config = dict(
    model="model that answers yes/no questions on an image's attributes",
    dataset='streak pictures of flow and ridge fields',
    train_examples=97500,
    image_size=40,
    crop_scale_min=0.8,
    horizontal_flip=True,
    color_jitter=0.1,
    cutout=0.25,
    questions_per_image=8,
    encoder_arch='vit',
    encoder_norm='layernorm',
    encoder_norm_position='pre',
    encoder_activation='silu',
    encoder_mlp_ratio=4,
    encoder_head_dim=16,
    encoder_fused_qkv=True,
    encoder_bias='all',
    encoder_qk_norm=False,
    encoder_layer_scale_init=0.1,
    encoder_parallel_block=False,
    encoder_inner_norm=False,
    encoder_moe='expert_choice',
    encoder_num_experts=16,
    encoder_moe_every=2,
    encoder_expert_mlp_ratio=0.5,
    encoder_experts_per_token=1,
    encoder_shared_expert=False,
    encoder_patch_size=[4, 4],
    encoder_conv_stem=False,
    encoder_layers=12,
    encoder_width=128,
    encoder_positions='learned',
    fusion='cross_attention',
    fusion_encoder_width=192,
    fusion_encoder_layers=8,
    fusion_encoder_norm='layernorm',
    fusion_encoder_norm_position='pre',
    fusion_encoder_activation='gelu',
    fusion_encoder_mlp_ratio=4,
    fusion_encoder_head_dim=32,
    fusion_encoder_fused_qkv=True,
    fusion_encoder_bias='none',
    fusion_encoder_qk_norm=True,
    fusion_encoder_parallel_block=False,
    fusion_encoder_inner_norm=False,
    fusion_encoder_moe='soft',
    fusion_encoder_drop_path=0.1,
    fusion_encoder_num_experts=8,
    fusion_encoder_moe_every=2,
    fusion_encoder_expert_mlp_ratio=0.5,
    fusion_encoder_slots_per_expert=2,
    fusion_encoder_shared_expert=False,
    fusion_encoder_positions='rope',
    fusion_encoder_cross_attention_every=2,
    residual_init='none',
    optimizer='adamw',
    lr=0.0016,
    beta1=0.9,
    beta2=0.999,
    eps=1e-08,
    ema_decay=0.999,
    steps=14200,
    batch_size=256,
    epochs=37.3,
    lr_schedule='linear',
    final_lr_fraction=0.01,
    warmup_steps=1420,
    weight_decay=0.1,
)
Rows from block 5 of the fusion encoder of a small model that answers yes/no questions on an image's attributes, named by matrix and row number. Rows with one number within an expert belong to one neuron, the router's apart. Each number is 128 + 32 x the weight over its row's rms, rounded and kept within 0 to 255. All counts start at 0. Numbers have three digits each.
Before each expert's rows are labels from the 100 texts, of 14848, where the router gives the expert most weight on average: "fires on" is the input token at the peak. Only what is clearly more common there than usual is listed. The data: streak pictures of flow and ridge fields.
# router: slot weights (fusion_encoder.blocks.5.mlp.router.weight, 16x192), inputs 96-191
# up: expert up (fusion_encoder.blocks.5.mlp.up, 8x96x192), inputs 96-191
# down: expert down (fusion_encoder.blocks.5.mlp.down, 8x192x96, transposed), outputs 96-191

# expert 2
fires on: "whorl"; "saddle"; "spiral"
router.4:081164121099142090109118127116197145130147104065155170143120119103090100185123149105090136127149157150156093227139162154171154160153150147135126139173138148126149130077177150089080066122101124115115148195195124146107128137090160173140149116147109159167192177139097089165136133143136135157
router.5:083156130072118093125136147120194156131139109076160173153107128093105075192099150094087131132135133145188087212118161159149169168153164166143146157164136154112158154084160153091093071089111135124154142181181124155112142147086153166136153106157082148159160151134108096167136148156117148165
up.0:141066129133146189117098137113081192132095140160088144133113151143094124157085091152118112165091054131127097097110051116082097109096055105120151130106144111097144145171130091200168138148130106136127129125099111094106142150158166123124125081193143133147135037144178120095127144129136113106
down.0:105128093112157129164150080070108124130111089108119147158097121104061111188115181177163174127101114091092089197126177086116122160139156114150144130107152041134113121158155187080140166122204080140128118157151123109047124145174129106093139146090117211158130197136110147110172147177083109098

# expert 1
fires on: "high contrast"
router.2:106181123146202113120163152129161153165108052090120155135087107084062058173127120141103140129087137079145128220139128150150169165139158127132159147147151128099158172142126140097118092097129112097183088165154049119096124165090146174124187123119087182160177093168152076164130122180146134120
router.3:105167111142219129111142137121170158163102054059106168135098129082065054183132131149112154119089141062134137206128129125151168172138149112122151129144128147110139133142137142108101088096160116100175100171159074112091121147081135179112168120117110195149191092155170100161134108181163124112
up.0:172078151150150142084167128105110092174095158134141143146147138098154166120122105127171137141148141082080148078095018180142147148094114128193095147179160199137079123132086108139119117108138131095106131136119132119182105120148095119152098140130119106188124092132141180097132059148097177148
down.0:147141105178097125135152128111194104098104118083120103122167152093140158109165110114102128061157143174141131117133196137147108130117104156036185156104104077180066092184117137136116189143102093157095145064125211159111127067110112143160102107152110117114074127107150138104120192119124065149

# expert 4
fires on: "spiral"
router.8:132095115086102149124164088142111079097160194154147086125099209163200157110170123122141168134166149202098183072087150141136101091092116140127146086131157107095128102126086121141125169150114117153089114085117209141156142065166093104179104106135118093062097145070144141099111154083083112150
router.9:143119113160209111094161096166059096180132133185121087075125173141153187135177130172147179120139136152132156093121138162126110132110119143112148111129184104142115129145087127118155180136059079159083112070063111160110123108125099108166080050149104099086094105103178158092106135066124123098
up.0:153168090136177104160106105072138124210103081098209196113102124069078100119132142149086128101112107076136118125137153066091150124147153071129107193126144149142096143128123111084121104088134110095172104107129118154117136152078103123071132138091127142134164053148128076191132113131126221114
down.0:115093089116103130109080118165122086109148169129101060146110152178154169117160092121106134125154158160086119091096152180103091144086110157131126086141123107097138115119066090156170154156057143140087118071118136149214092120177114140182087117149136130079093160097100134108130147086160120074

# expert 0
fires on: "fine streaks"
router.0:134157126129156130122131125108154111169110089024147125159081186089076111181138128109086139147065059095185110180100134090118190192206149150126170125130128133087125126127139144120126119102119112130133146178168084144115109149077146141105183148107131164113109109134183128106102081191184122097
router.1:112165112118185116126112109107171147179115045016139136164082148079051072203132131158092123108093090085162126195115140107139164165174180125106139116114126120084156144150152149090132076123127139113140117181192089143111105163083156165108161111153123177131152109151155118120123107187158141088
up.0:165131136112119114086075147168161166130168186147107161173112089114114141156146123140112098149110121129157105114154142158131096130125141109102159112148156094089181180118166098153080068120108120149141185176134128170116120132141100111132143102172106162124094158104152142091123085106097164132
down.0:117160064093155107142150120074078093101112167106133186154113160167165135115114155115103094140131136204134097117071193117150162184173089167167072163111160124131125062163162169085124141142155121120085105159145105128089135089171095133120168157220142137132127068124101174126109120208156136133